python train.py --arch="swin" --model="segmentation model" --dataset="small charts drawn from random numbers" --train_examples=50862 --image_size=48 --crop_scale_min=1 --horizontal_flip=false --color_jitter=0.2 --num_classes=4 --output_stride=4 --norm="layernorm" --norm_position="pre" --activation="swiglu" --mlp_ratio=4 --head_dim=32 --fused_qkv=true --bias="none" --qk_norm=false --layer_scale_init=0.01 --parallel_block=false --dropout=0.05 --inner_norm=false --patch_size=[2, 2] --depths=[6, 6] --widths=[48, 96] --init="small_normal" --residual_init="none" --optimizer="soap" --beta2=0.99 --lr=0.005 --beta1=0.95 --shampoo_beta=0.95 --eps=1e-08 --precondition_frequency=10 --max_precond_dim=1024 --one_sided=false --adamw_lr_other_params=0.00086 --steps=10100 --batch_size=128 --epochs=25.4 --lr_schedule="cosine" --final_lr_fraction=0 --warmup_steps=1010 --weight_decay=0.0 --adamw_weight_decay_other_params=0.01
Rows from block 6, named by matrix and row number. Rows with one number belong to one neuron. Each number is 128 + 32 x the weight over its row's rms, rounded and kept within 0 to 255. All counts start at 0. Numbers have three digits each. After the name is the row's rms in percent of the matrix's.
# gate: MLP gate (model.blocks.6.mlp.gate.weight, 384x96), inputs 0-95
# fc1: MLP up (model.blocks.6.mlp.fc1.weight, 384x96), inputs 0-95
# fc2: MLP down (model.blocks.6.mlp.fc2.weight, 96x384, transposed), outputs 0-95
gate.0 097:132151107220117132168143145118122181146161146181121140130097115134135203178184062136142155110048105138152151113165140134143126139140136106172114136189095171153096131122159122159139098100134124137107129135107081093070069124143153096141151103129117135107091082164138162090151046145189096151
gate.1 110:166122073074163142167118148070172147153116190158134168135120127126102094108094109156172108109126151178154146081128168124141149101106137141129069147185129113105108170151117117093134133115123088097150112148171100159119135166079142124176100118108080193179089129163129120077153093072090053189
gate.2 101:163123156170114116128102098135143072152132164128172123082149097152136110132093091059121155141207083153149071112128132138157129157156117137099118140145083189146165070105145147097101131177129138172128143087089095113084162173133141144074181156150199085140143193161153140146122122069163165141
gate.3 092:124079099091110096128097110099119131063119124186085172139141092123165148116090149116190088115106104175133143167148137133105158104106087083128087135134068167142149228160120111172162136090161068133145123109139169119141108098131125156143138174183157170088156061175131148168110144162133107092
gate.4 108:129118129132149178119104049116085094117096104093116120120115067116061114159155116066113086077099158152183203115084089173183109197191117097133129120100159126162143133103124098110162114109073147172124159143129095136178119117112110098128105155122145112178118121095139103162092083110081139100
gate.5 104:096139147121155085103201104120098107056136134075147137074096146146162099103103185112094167108147136167142190165122160063094089126120094137171168123125133157116122055136170110124099206145127151144099140094164126171125098119098131143146133199168163123124113105167171145133107135173188140147
gate.6 098:129107124092177152150139090127083076087074061121096172101163175111073142125140131095134117112111130105138110148149169080122122120157138190162101136145180139104073114168146109059168118123117126141164111117146038176109140164109099204153101117109125118198140159114150151122095138076133173121
gate.7 098:145073129141154096164101097189127106145065154095129161106171123128102166137150135063162134215126199128179109131131142116153116159156168208075097144136145105138079154129083170087108131155103118102075135096126135166134166107102126142108100092135157153155143141070117164084151099077166113119
gate.8 097:097150217142064103117144154157128114114136157104143119145130097101188142156196112171124097123115145185128169180148076151114099152102160114068125124115112066178105067085072113128115120063099098143136125139119158155168152086108081130067086143110145123098101128098118107163178124128083112124
gate.9 102:164061167102106105184173081094133117091101205104127158108110156146108118116199134215130156131119082144118138118106174125180133108176126164134101138178147169121153125149119091151138121105125172133094201121161144119149124179159180138177176123112155136152140107166120145150053158145120096142
gate.10 094:105087122169134124140077160121123094148150114116129162136110149103156118172104124159106053141099111160120150167128130090109141123111146118102095236111090164224143111087168157137152156141134102104080073152124098112113072120136111112093097170165072159112149163151102073124094111063144083109
gate.11 107:129111114166120080092176155121159147101108123148101135145114094105096137165110116130140151102119139063138078191109116196149136114112160171155139133110146165081168158145138131107138159088128161090187131157106112080162092089131078174073091156094155144092126168181082176078157143106155092207
gate.12 105:126148107133135086092148097094131203075120130110139095097147154127096110123184140097096101090190111139114178175133148142136150117070139053143164035149134097152139141138137119061181095160150102124094102089147141136082098147134137144113097087140140103122112101151096105136144160151146214066
gate.13 093:173149124085123138149075132126106178079135163117192115114167141141188093095076173113197106145111149147105148184128133105095105108199104121164138133066096120212135138135116092163114141094191126109080137134067124132124174085115158139188128171128111146106158123079132105170134108100127102141
gate.14 093:054134094155080169119071125111109142098043170115125137092104158142112159121137143167196115149181214082155100131124123149130165136158203157175127126088085149118062137164097100120118167128136108145036141167126106146090138100111108153139125091150124130131165154140145140153152109153124110108
gate.15 104:129124173139165090087073086094128115119114112173155152125145132175152119140137160162160055087136152130120072138167149181075084082175168107139183107096208116115151106153166154155186099125129115122094088156098130152099090106165182093172109187130157150109172124146137077153163117117132145129
gate.16 100:129140104092096127139121149150219098162199169131066124115131167116109110175110152127140129112133160109144196115090156182166117148157167189157134090113126107151218133083133112116130089138140129148089079152130129097132084151133124095091123048120128125126094116161117129169197190103153141115
gate.17 114:152135161134116149181146086114088152129116175110152136162132094123180073119080142132111118086093073126183171131159136125136097182193087159070108091146115130130124137080127174088150141132145126126067153171096133121144198146123134160123123100115116213078169111111088072134164070103091120102
gate.18 093:160108103139192134108124095150148128078146155140118141104167108136161114133085112137155104149117099175062074158099135168139116074185120072126118108160097078138095123105206092163203172169179106122103127062148087165111111126111148163112122110190140160133160150078136161088118104166137149113
gate.19 099:129118097174092135131102128115084130200121111111123087101117087107162117112110140085167128104110132094166130195176086146082183054099108167097120122160145162096165142147114135106142176138191155160147138096094165091089144096126131120100147072116103099041098146144127123066097179093137119090
gate.20 090:076095128185122130174134112109154134079147126095135146120160166084145091199179126117103174072100153078146164151136151115140193111097125090167150122181150132135130184172166131126183179145129148143071103101109078191149164114124164084106150092113123091174144181143142167154135138156124085136
gate.21 085:134142163183221176155122106121150138166178107163138157118152110157164108070157102120168132132153162163123127052182118165127077111094188126071133127109102077168159135117145136090119157150117158145124058126130113161138124091110116148067094139110162155134095101158076136093090081088084130134
gate.22 103:173116141092127141134164170134086138139127131056147170134128149130172126149160121156163112150115138117154122121066138173085144046148092144064139125118097103179103178168092099167153076079056123105178125158119174196104182130121148141132118092131148111127081152138120123113072102085153148074
gate.23 088:135112107156139202092165113098089075131183118122185154114157145113100149128122151126129081126168033122129196155129109166141112082164156108104105151116131106139109174100119094055133099129110060120142181179155108148099120142196134151111112141112137086133136167067115115111092194114118109161
gate.24 103:109108170182097165135120154151131135103144094072107121100113148094111126150149080170137082096113119141156115117142145045139149100109188117113140140155114152055218150157100105152109169116192115116172091136091103141156076146107121140107129219124100128165100167127160189091109171124137137163
gate.25 092:069063082172178105106139142094191110126154123109136092106073082099146168141092127149106066119162157179103099164156174125173091183118161178112128110121096104138125124128103111103161116101172159104141110172118169050171149144168140132148138145078162109099144082151110185129146108127170129158
gate.26 093:131143079145164089127183157115131157123129096092119118118160110146202079101100125137147158114104086175090124122145159080168132065128140165107139134103095131166126115152203147097134149169111125114100132113158219096163203115179124151114157097147115149123147119123126162080155163159227145105
gate.27 096:103220095107202089128169158175082152163092107122164167166139059110108105091150112119121109082119147085073143110107121131123158095089140142173162119147126129162177174127133112075096110145096096157124109106083175168132102196098106105119098139067104156128123139146157099090129161155157159150
gate.28 093:154171102151139089123136134153075152152158125202067094185068156154172114113199099149094134170095132134146107088142140082113170086158177141132131113221111118113141201137178127143135114124201140111137142139115159087154121101116149186137149108109114150173109115112123158062128119130101144125
gate.29 098:059109135077171145110133128097089059125109121159177159160093149136156203087124142101102086071109108161169109162146171078114116065137196117125136148153165194137162115099109141154153107098122100105089134132118136202112157126103148135117088101097095104161162148112177140095118131168117117071
gate.30 108:132132149088127149050144178197101159058112084117081108079101159123106092128108125115129095121090179173178123144160143097148108125102137124122146099118117110116105142160146142184095179108107136139106155170150092207114105092148159123094089133103164180125106158150087152178158174074128095076
gate.31 097:147110101100117179108154087068101079105230109177146157154121227106147180181105142112103160085174118082135141144114106082113143163110120144133083082156135170145108115186137136119113153128108106139138122143150182149132086129179124129154166123136168091116113155187101169101086111111148147145
gate.32 105:092070142100072120100104132132160066120133108120110114143148133179161074094086181129118134123093120071103101130121139112159124073122202195121199115096126070133152130154158122084136169104131137105097097107095140187138153111157112120031113106109118152136183122114129143169108148199120139125
gate.33 101:116192138133042108085145184090144131139147163165103079145087071137115104122139056122137130110173156062148113149104199111157138145160134154201117104100079096130091115121146194142092151141143151154079131151144109101111141143149127146148098098132168146069100144122207135122167117109104152137
gate.34 098:173127111122129166131131104088101136132143114103100143160132081129133083158125136124107131105134077190091105077163115073075095173155100053107066152122144146159085096095114132172136058160154114078115118161171099105123122133089100144216140159190192134177109146119118100170138095130128107148
gate.35 101:121137089167139123137032130133170131122149107115090160134124082136067156104106120131100142133183096113122161112155134205187073163102113130159135164139151155078102193148073118151161179165141126093072093132175123085157070153156109121138130146166163066100112085132114156142146151114171151133
gate.36 099:122067164108096178134171150146156139127055129106092102158093143115125146116108161157169112123084092183088092104113120165144145151125046084110155153137142176117103158151146035107098192190174116143169117107160139123094169144127143131126086149185158172120164123107136109093116127073123127157
gate.37 098:095142147090120138134099145122126117118193072111095152162149133159144136144114114111092140112101117176095167082182080147132051133149183135095114155162093149121106115111079136090098182124137083205107138147120113129169108187107185088073167153102146138087137144173036125171143128143130134091
gate.38 104:090080105138120107127111127122133140116151139099101158139165123115110132050147154083156110107165121112123201140127140158132166098137132127068115120139158116133089094121122164139136123168099048236107150133176132195144142098130149161066191150164115173122147149130191105194096127099092103158
gate.39 101:198146082120136080120143120143113137110210142121201110136097118138095138162141166149142191136165210117104099112225125153128091072154107065124134163155075088160104090161128156132129087105160084136109120113104178113119134133091117148175121148154116153126111171117141076111167134140158132159
gate.40 094:086077169138157156102113130102087147147121135137133141084157126107140091154161123106137112149146118115097067159075130124158106120143119092070129083116057138156149106121192073122154124107122177103137077137154139137142137148107109132173199052146161115104205058162185131146192137143142085138
gate.41 094:135164059151140139131158170137118109139115109209164142099189130075182175133103156112090129130123149145105131120109157158185115132126125104143087133106127183183094083154186102163116095149203107156120153105091116041119121082122204126125151123148152160100174167115173116149148160108137140114
gate.42 093:141115135083133172169127136131087125116134195120136150148174111182156069150131124153065118176160066113138186139094065170106160068135086111179154148171104174176146128108120140113106143158139125150141105145161117140128113116161112153126118130158148136196087103141202099166055169112101132172
gate.43 093:145126061143171051161168153091127097152112112136133087114111126164102117114088120148147115164158122203127165088144078104095166100099085153162114140105113126152152151144125114139156098085077213117105153094107133115101100191125153178140099128183172134142142197078132096117131108176135182161
fc1.0 111:168163160162127168180163092168113125169133117128118103133102175119093203154112153124164152045137107082156163147118097141187116168126107101117136149164139147115118127087085102096114077059097074117125061111174178119182095117148142149143101121185136182114155126127169114141142130190143107108
fc1.1 106:184152097072141117161088089107163122168131159132160149173089162102063131125153152092159184103174172155162121074109105145099130131064148159124117142162116114139096158084145114082099079132117088050107129162134067149087136141139109104140126096078192136162075117116095131132135140088127161181
fc1.2 101:121183116098199116105126111135086148133092147157074179178115134140074140158142163134120080114081177100073164149103107102108095173124179145132095146076201145131128175129146106157137133077158095072124157148193129164157138066122112110107085095171105104110126104106095121128094147187142096113
fc1.3 101:153151056109133106160103124171144093120106043115087134141112113122109120122133133136076132128116147158234107100128066123105136161167108131135141124128205131136161134229147101157144110218133160133135101133111116130148183109113144136162094145092121177080092120083132128107130095145175121107
fc1.4 097:132095135123076150104084131137138168129170093158167120106172158123205137132173144160158174106133113132107114062134171081079141067104110163144126123166068119068129114070163166159124172123169140153188116088175122162156125133126167115097135119117085175146152121150085172093093123191132096147
fc1.5 097:134098121147099083077094194092150124161089167149084134138126130161190144125118098166141112114099100124156067166187101156131149159155137055105091138149096118156180114138185130139136064114081149130078157182110148171123116148125127132078130050176141148144133112103137106129136206102137084140
fc1.6 102:085149037137136187126115134119134166137093108083117060163121157183150154180107092120134076148165165173137187135118147136125113066133154141111140118147118151116112165124113081113135094103124078114146106125096187096037109105133105157108101134086111123118097116144082134130153194145142127049
fc1.7 115:095122145172128186170130093142129170143148089106099152099174164145182142156160160111080160124162089123166140156139156065114101131129092047122170169163128118082085130169107125069162061078167086136099129092092111151197143121097124157180137119098108164148100141134123121158127168150176148114
fc1.8 102:123112150155111107129042172215111157123132160104143103197122136123176158144118102067152138148114110101130118141109114135100106105144103149198000133152120122101110127150133111150113140127115132187134149126159144075140060116126146119122100167153062144151092156161132144104111088114154175139
fc1.9 103:163124096166134120129161138119142177111157120125093125113115127211105117192100097103147137133101097159141172099126181119142144104121210147127066092150188157099159138151083093079113156095143175124093145114102209103107114129150107223141149124113155125182127154138126160194122109145147086112
fc1.10 098:097154183152147157123135104119082129135068177126107137080169125083111127187081120160189075120112089120098122117160131215136117132107109157120215126110189107128175157107116148107116083143186098065135128128120099146113097176118134094196116136117106074094155095092132157114147148152121156142
fc1.11 108:153110159113118104187139158142053052058147143101124120174147159098123142202158100108155142190108111056127113116101107158164117102111174143183148132104115142138178147117143141134117143147122118099105117084122162140186093066150156147089137129055104115130166143155136196111145109147161083112
fc1.12 110:115169125108132164119095229102123175087176128107126121151199119086223123105128105138101076124134140163129130105154164110136141147167156102152085169081126141179140083127130198156118060123130119138158085208133095154113136122113154074162102151140098114124106155142125136148106133118175145168
fc1.13 085:134110133143109063111101152107143127132134087080209138127090172128160130154103142147140152187089187144112149165112117135128140059179114098165103156104166162154137111117167094203124135115118130189090100161097148155140201087104137092130159138122169082062149093133124078121124129090097075149
fc1.14 096:070118150078145080095088095173104072117198114167106107127096101148146106096086110177108073172077161096107147123093144204144105169137146076124160132090134114137172091153142105151116116131119076164138112130131165130147154138141130173109196115146098101152161122142104107170142207092158122174
fc1.15 111:029132108146088109100119146143110074112118179072094122100125100120132071153091163112132124158089128063110100166092114129105099148113128103137083107137157111090183134100111123212133174183091123089119075096167119111113141068126126164152139151194126092103125132122112182162120074122101097131
fc1.16 101:071117145142166124138131114156058146072041088134138063107181123109137105131137133086165096150129139168200174102130130080092097142107094100139164182116127154109114137174112133115095154177146117117174131118110097178120180070097099179161085162088125139137135117166099172151117154148082107119
fc1.17 107:150162144182082098102119097113077125151122070071153152191101133106169149106143138139195143134135082151126134098105150078151148058141070102125139160151117162097136124109111111169167152122161095117140171161112088102022104119100141140172148158100074131087132163105123066144121115130076118122
fc1.18 096:092115078093126096103123149168200155144121145094128121135136055179146156109125121116198082151092095177110105098089126144100105083107102138139128147071086099139112105150072100131140082119133126132074152142118051167064113140067154084171109136130087147156146139185176074131138113138138113154
fc1.19 090:152105137102130132095113132112208179083146096147091146176126162126089133093094132147091174070130131166078107104115139137079127185127110125132159164102140084095089162137164140077132097152105093112125154212111079165188177148101079112144107108082171128192114148106120101161098089106100135149
fc1.20 088:085155170082191162098124091138175138102136119119107079117127141061157143078113124111121060132128132168185090140106081132149150108160101164128191156200144104092164107100087150081116084133131085127103147146117170143162112074146101179154126129108150122151161120102180095184184171100142123138
fc1.21 100:116138124138110186151151113139145132168108104143148133208067143156156123141158143121129106070160108139122172083165101180169051127113106149104075161138074107148098137065095176124132112118122156097124115120124087142142154106031144153094103162093158097152113076140076093158126175129088149167
fc1.22 091:120096116149115138113139097133147111106170127144091145173094145083126138136125155111075133100152135161083164158154102104136086224174136109126092158153176120110141112148181090060086135186133043118055101127142118108131137099178145097119101140130135111185151131166143130091138117198119134206
fc1.23 099:112118174146126078151080116134149106133078180114107097153156044120176138110081090138143089183137144173093121155166138146075112122112135163114129126051121151164080094120116143154100115087134141148132139115094083105133192156094115079124141113124116126081112075177187175107139146132093153049
fc1.24 100:127083123135191120192191122214149136123090145085102166156115076142165097080111166182072106078075124099050167127125166091145065129098068078127136127120139097135112124140177116131176109145104115157125125164117126157120083158064099113125106122136135124126157131153125129083154137105112158139
fc1.25 101:068100107110168147148110132128152110128145142119129124177146054126083134074176139133141113100127112118127123069184148182193182140117164146097119092166099084128148122016088133092125153114151087162081093133119080172111122201138140090098130139120142112122141153165111119172151149184113161126
fc1.26 087:102106126106141142152124141143106169148115124151142165152149114119159119104137035160087135153129180140213125126130142145116184134138049119058116108095130100159161130155123131175164139069166157089139120124146063127161170103153149092181143130090145065177087160098131146144120107120069185159
fc1.27 098:146169132117081099094150140120085135166127136093092121085147097171186078114168149141086154097108144131145161135194117135097222109180086136162189139135172181073075127127122113136108121113145075105149140154124090126095120137126082108084153156100112118098121080147183154156109143157107157201
fc1.28 100:105055103123100149125160160198196079116181136142098138128178111134053156090131118105092179090119129197159117116127060137116157090095177095165117140102094085160146082132134182124100120156083151123114138128121109111193156145160142123099143121138129164175156110115118176087075107139144126103
fc1.29 090:085093125143106075098160109153173129104155122100137127147103124135138128110104145136117104162158122097128122167077136143138093190115108181142117111125163121092122124157077186099120107191072102208160163123174090078156097167141089100137192151115140102134116158076179074137193160076174127108
fc1.30 108:138110098152098177176067139114135115142108129164156180138125137118173079066173110124110175136106148114144088092135148166157132091154168136186114070095140142092089163167139122185144131137112156124189082184108132058106197152182184132104130135122099109092131054157131144130122112139157160119
fc1.31 093:164118104172087101150096172135122097129143099096139142095078106120166154121099174159118184157095103118199153139090183165131079084114143083136147170170132157095145166112135141212123126075115172119147126165166150130102105160148099095116152123095121116161072151144043117134152172122191148103
fc1.32 090:141204131124118152222156123125133103116175094142164144130143167135170100119107109097147108091170159150172156139091136118116088127165121144143019088156130148154107095079193138148100172157132147121129127185151144094125115156110165099134153133126091148143119154132120094033181080109137119105
fc1.33 101:167134131122148174131163137134147092115131159145091163190119099139122215146138183099133099158148082139101105175106142126158185112161077049160125131137155122151210122105117116144185195139131107115130146124114172106161123136123112203071178129169114132150100147107138088150102070091136143165
fc1.34 093:139170141120150106154058120172121114141139130124166098093136147137113142148105069159169069094139145093159159133086128183119120069140128212127134147158112089110145162152181087113144167131144143138171139111110194124134140102139159113109097150086038126109127133142170159058146161051179133143
fc1.35 108:159069115134148117105142064119144160117108131113133123140117167136077125134127117170100218120154146101171159096126092115101177131078107137056141154127106160124095181099112157121121168132163129103086153132162133157132102109072139107194114198151160131157163149151078202107056094104109158157
fc1.36 107:091121109142171123143100188154140107074160125082151104124120112128122114077185114184103126114077121157137111111140182049109143124110164165170059105164116106099150086193090202166126091142089126147143101107142145153130085133117125111074188087159184111116145125142132179150160158170128117104
fc1.37 103:121126073064182150143151128141153151099080135113096129144178154134124163137104149142153124166159141126123066126089107079159127098107157167137115190058162172191105117124175158132109106171139189109117063141169125133067108122083093159148117115144106117120141104114148134116047118057152112083
fc1.38 108:085146181155100102109185181149178095120108105049086110159097096126093135128128162129138168076093136073172119115132128143160101102100141156149149101156114201073152134151178117125113102142183133128132090086161171087139075143185144176139083098144087127090118108115098148108161135117069122092
fc1.39 101:157137121109128111151100100142156130093144185054173083120132096105099123124116130115130139170127157133075157111132149167108123149104189140088102160147175138153119150123143088140155011079132085117165155151076113045087157139083082087124107128135116116135092155077128170166161171147134155097
fc1.40 087:132165131127123161127050127135083112142154111053111127119161113136117131135148122147117162140111133121204104085171159168099128078122135123164058177178068102123166123128132062198124125128176126102104118117137156114077163140160130083105177156115108101120126142190104126177095102073142105061
fc1.41 092:128132094158042147183086166156148068074179109049132158077148135170140118123120078169114150159128114130116110140126162096125115165208165155091097131137074107173156176187074148183115127153139152099146099105090108122124128119127101123120118131154164147147189141121117071134143108133173117138
fc1.42 107:074134133128048090157150125106121152117095192095130121061116129067126182115099136166152120076082159106111098136136103113167060163112124123099168184143146147133123119138138175142125153076172198084127084179117147085137136147081109112089119136164120129131059107109107154135181147147133184130
fc1.43 091:149114136144162128147104151103109040178121181090130118101174127119101127088122143155138102141107146129188135158123162149109113106195102092132141195172164130161107147079136185181116128175107204065135092144133092143051175148143146170131077090119167108092107148119102122110134143113123109076
fc2.0 094:120105162057120093115108134141129123129101153100148126166127148140113080109109111106145128159100149105115050134147131139102132091118136142076120180097151134184177088162094135112151146180113094142090126085087121204181196183095142175086108090144104109133140167139084065092096178078112106166
fc2.1 107:140106178137099095106197141090101141129143204101105129116149134095179146144090092157144112184101101100114136141141156131108110072176118157159194129109127066129176136142117180081070137165147141098140090097125114131149116051133156161104149116136148129040115167131128131071151146166096160081
fc2.2 111:127148168112134147162113119139093129133122088113219153073146085154120062131111137118127024129159158116132091105142103113129116162167171145174134126201151136149156105136042154165110158146158116180135166098177112136118161114147140186139177129101121187125118128080143167135110076101147114146
fc2.3 095:076129121170165184134126171165087067078118100134116138116161159132098133141126149141160148128167167172124117159068152086140115094127151114124161094101162136176164164138138170148167088109173121149103178135125056107060152183096134161113151066123088161170107079136137166076115177099129139094
fc2.4 109:090114136084116139089157090164081133086111176155107158151068124072106112137147102205120146110123177115141069115122109165181111119197118111103131200140135157116117121164103080156136099140074122084102168159177116096186125168144156138087128155162081149201086133122142135113134135125138113073
fc2.5 105:136165117160136121108150131119090124104169182103197070137113107134104129092115168145091087166173094149103209140146120111090115121142121168109133155135162108109075059132090124081173131105201120107145108116135125211137126133163139144134184167135113099126141113178163083154139182116117048144
fc2.6 106:104118217119109135110160145165139110163149125162098101137177111058124134076164114097103100136166092116117119125102149113118128140152187186130140144139147146115062091124128168124120161094044083168129141148147098096187092156079156114165149115070111122170130178075182152106087075131121146130
fc2.7 091:167146208085170100100138159084087087129122107164111153158127139090086115124150136131141078101151142115081110135116094170103166134124103131046137076136143137095155122114077056170132170131132117107120115145157148131098154172120128147114150156179087199115207123091111174118086062098144122117
fc2.8 105:147140152101185158146125090062126084180108181105094153086154107122134155122156104073105118105081146107133160134190165135151181137159095124210122093155102108153150120061159172155167141096162117107165099174071132207109095140174109134103164166112105107124143121083119090133151152137149146121
fc2.9 095:085100120098133132137101145154073140137163156160140079100105134097180134056103106114094089179172129132174077099188106074146153103070140106126173134169087118144140130126129129190100076186144108076162167101142116175136136083135119108131075148167088098075114130081097111166160159156131155119
fc2.10 096:172142175080081137153125149156082102184162149089135102162140131120148064126106161106121103083200143090141137103195150057118202151075108119105103166180090138131136139135109092142114080181120121176152136114165123167144127120131134157145109183093131088138096144157098165116138076071121097136
fc2.11 105:165100172133107120168140117119126148141072140145116109107178074085123168113132194111057168121120123140205156144146201054136137095157129120059077114153081141101100147102165148163127143154104130191113148144102144158166167143108173161120193125154125111104121168176111166127082123138102130109
fc2.12 102:175095140160127092134169087160099113126157171073120104176137113189052141082164093176092139103118109144154168130188077090134164151091125138118154123128102128142107172137115090072168135151173120147134130110097141134139138104087102094105108075125114124201189167188135134170135175178110100112
fc2.13 083:163130149118092149143166130146151044098124065143075098099147116144125171177116174131034143112122138199140071159118124145094170145068083140129096139167101154096105145113132179053119119122107110123173110122154088156124088132127144136097105128159122121124123106124105137092209102122109119060
fc2.14 108:176141163187164107108151100157150143132127114092120093135145133148042150209121132102142156101134098122123145080169134143139140132117168110169141146174101118047096132114067145157154148067085180103152091111157117129113172109131111166140094152152128140145110147119103166127137148108094127005
fc2.15 090:221126140089114141111104130187116156113160162148130082172128160092103093068150199143106120080107135055150172125154130103163149099110103135107164148117058102170096124090115160069170040073151096094146099115100149155146153136124125140128111142082160101138094141161141125131143149104123144156
fc2.16 091:102128101129134151067141171127154139092167158146131154096140115180112155123095054097101149148143119130173044175128065098130107109145169133213197090115120143128093122151126143099176107165113130117136145149187139134138107159153078070137147119141116188152161073100125079142085092107128126171
fc2.17 106:162085098149105103158133138141139127093183147128048125109129090151083160126204099140046125153059175140162112106100192165094168148093076082117124135194104091117081109151100112158118087159117145157102132111123153120136102161111168121143099161139131163138058120167166149161163122117108111109
fc2.18 096:149103132116105189135094127116068123133135207100114130126113152083072125111186148133120146089107152180166114156141109093117183175104107094130171104158120152082092119107133118075077109120110102138232193154128134130165102169088102092143105122081121182139078182130089136128141131089135120145
fc2.19 100:135098162137144093138138100127104128145149124078161094077087122094150109141108170135194093122177165162134133067113163120097100106147123135181109184094159155179152128167171156107159121157162097157135135104098198111182131154119113107109111184124134218080071162152102111119174130116067132167
fc2.20 099:107104149144151109148162147137135139167152088109165115112171108128104127175148156056142149081176131222165155043138117095163146080131111054125136121114159098155138168129112130109131094126165127126130124089150126128146130124171149166110128152167210168167136096196113191138153077086147140150
fc2.21 107:170104093092145115121166095135146147110081175151094148110155107147140193131140069164087126167135142117135123166143125097106155226086139089141101143081168185172134092131154141189160108133132089127120147142187137135065156083135137147139088114113203143153151157152143120120152059158101126078
fc2.22 099:143086108095102134135101190119080193182114186098092123127149150185144148138165093138155131142175117200079095064133070122126119087159164143091172104096142109108129162147153140133139157136146111116134120114113143189117169121162071136087131154134078140083077090105117097132113073091084080104
fc2.23 101:113065130100092122175151157123119160172157114158131179146096150146093181099135136167143158094059154170091065133079144105116091105132186063097112128177128126070162176150117102153093145164166148110125160110148173154178152082105167150166124124085148140120133150135127193117157065163118146114
fc2.24 098:144132162093130145106104124131098096123141198141095074104142191110139105183081091161155087115139145144183101115162133144150132130171093158118145114121179194148085063129182127083162117128208154175161107147207143122144163114059151146099136111084113119106085117168111137087104136152138141126
fc2.25 091:152125130117189147080110125123099118097140119088058113087155169117130124155098165084079119157168154100110174204101146098079104142154160136079106118068170117161112130197129084136171145143168111140100179164082161120175180055126144128160170116138134141121111127107114113164149131054119130143
fc2.26 096:135128078123119124113112084126116134128127140113109083128112159122168075162124071188153142119204101108070103119148114107120111165136069150123129165077144141118170156112087137096105151159139113121115114131120189135149175119116066130082116097158193097095109227150148154191176156150070152162
fc2.27 102:170097146161071138166141114130066166039134149121121098108091197123104139144094181107149157148155076135163134141132100084117144152061177075098103163113163113052135129085129086151086143123182099081144110160131128105109160124122146089058104161172121124093124101156086148143120150148136130137
fc2.28 094:079191095129081164121100131052092107172089088102123129110104166046093096108084116099120157189125143143151131078120100127150123125057122117111165074111103162162171137126111122076124117117099102083132151155124144130100098140138110136149097102188064152124120116160186118144154172131099101065
fc2.29 097:114136103132130163077127139148081097103126125092091147116173085112086095109131133108144112113136067123169166116135163117099162208121156105084141150111103123104203088114082087109142048139178095159138116087129110122108076047068137115061090138112130115145136152141163187086119130173147137147
fc2.30 115:125054150111164116062119151137132133079070130056100147107097096145079190097192179099093154144101131127141087151185134137109113149041123156106127121106116153087135107111109169104138120107152135097152169129098086158112078167127092134083139135100173118154164091136121096104106127090138153061
fc2.31 099:134141133118150157068147123059120102175154177140165123128130179085115115132081129169079148110127063078143172146166158072159152231145128147101147097109100137112147138083141156107118125124126106096172114190117145103162112147195183136150169165094073136134089158097132129108099142106149170107
fc2.32 099:139074117119172133108148126136086121079084126158113100183131142131106152106108069110087155104137093126123122114130122130091152119120086117189178173118173120130138119202165131075144171076163176163157098123086137208148159081126153136053108136146103150121194147123107189085105128181104146117
fc2.33 099:174129121128117129141126168157188127171140101149181128118146156177141108056068174126110111071169181081133070099140128137135118127145125088157100148138128142168109140173102109107102095089140101194134129136134111112131092150124136187134086122133119137188174085144122065171188194088078115162
fc2.34 094:126200141111194141119113160136109106126109133125142130160093130069145076167111118215151134167103098122127111112160176126185034152103113062108101149130152104112131092137090158125120074077118153139137116153168118114072130142104149126164099132152086136202157111135109122055134098167106160105
fc2.35 106:134161044112104076120079120121101170131135172153202149129120107098095126103121130108128101128136082067039121117149097154141104150104172087100078215084094126113141148140163133108146157125162147078105087145114100140151141163124093189151118108086119176132104149089121160118108117069126150166
fc2.36 104:131145136123181104099167081108104143165106201149120125144094073126142124158150152144150127120078094125146149093169137143128116169133119130103127101176118132110135161130171083117138141092124097165099199166115159166128067137167130126154141124145181111093188162155083026133093039078110145133
fc2.37 108:089102134194134107164099126113099110165140129139116143124112122164132149154144176150092113084171131129144193109159131161084126182212096142067116062197140113130143094104167107118198213113067178142137144157102118121116110157115090103083110130056135124159124139131144089114144140161149117117
fc2.38 098:115081100149080177145096096091089163067144067215157163150157166138154096096168128188152137146099126113050114152109128160124154146126118154142124137124171093137066149135142152119098140107104109124084129135109092185119167155147147150067156135106066120177141145144136165082105089160113180126
fc2.39 100:106107132090118070089205110104064168140104156169080148113137049126085128119193135112112114126169154110155071179107109122120139121186163069135172126120066165121097168155163121111156165108124122134167104105117092163117060182111126122157164102164095131097164130157125116150078133156139115143
fc2.40 094:150072117153118115059098144152110125114100095166124151190155092147160050131088103129139124123135088129106128158084117142138129172129101167129183114111154127181104166141112103112133186141065106128126133145110106127157094126225149095123077092187068087095116123139171116162150149167137074175
fc2.41 093:139103133147120133105074074180073172162124110066077101149079124077146119134160144099165094088109144140143125162152136103166170138137191122115179153108160156113158163090148130126157152121137090064117158107088120208119171196151061091142132116147074118109155119155093091177102109113143143132
fc2.42 096:151140166177138163136140151147081092205136154126130125108159117179117151113125116148101163142117062126065218148072152155071126078101145162086094100092094124147167130150092111112134141146115159142157181111163155107096093100139134144154099131115136133195078110179115098155082105148187142080
fc2.43 085:160067136152118135166146112134170132110086163169078157086123099053117125108136117120072131120145167100126137112119103091106111138103097155107132135149124138067178098157141087119106119081141153167196142155074158100144105104087155145174144108059093119160123126130100140152156035210090108146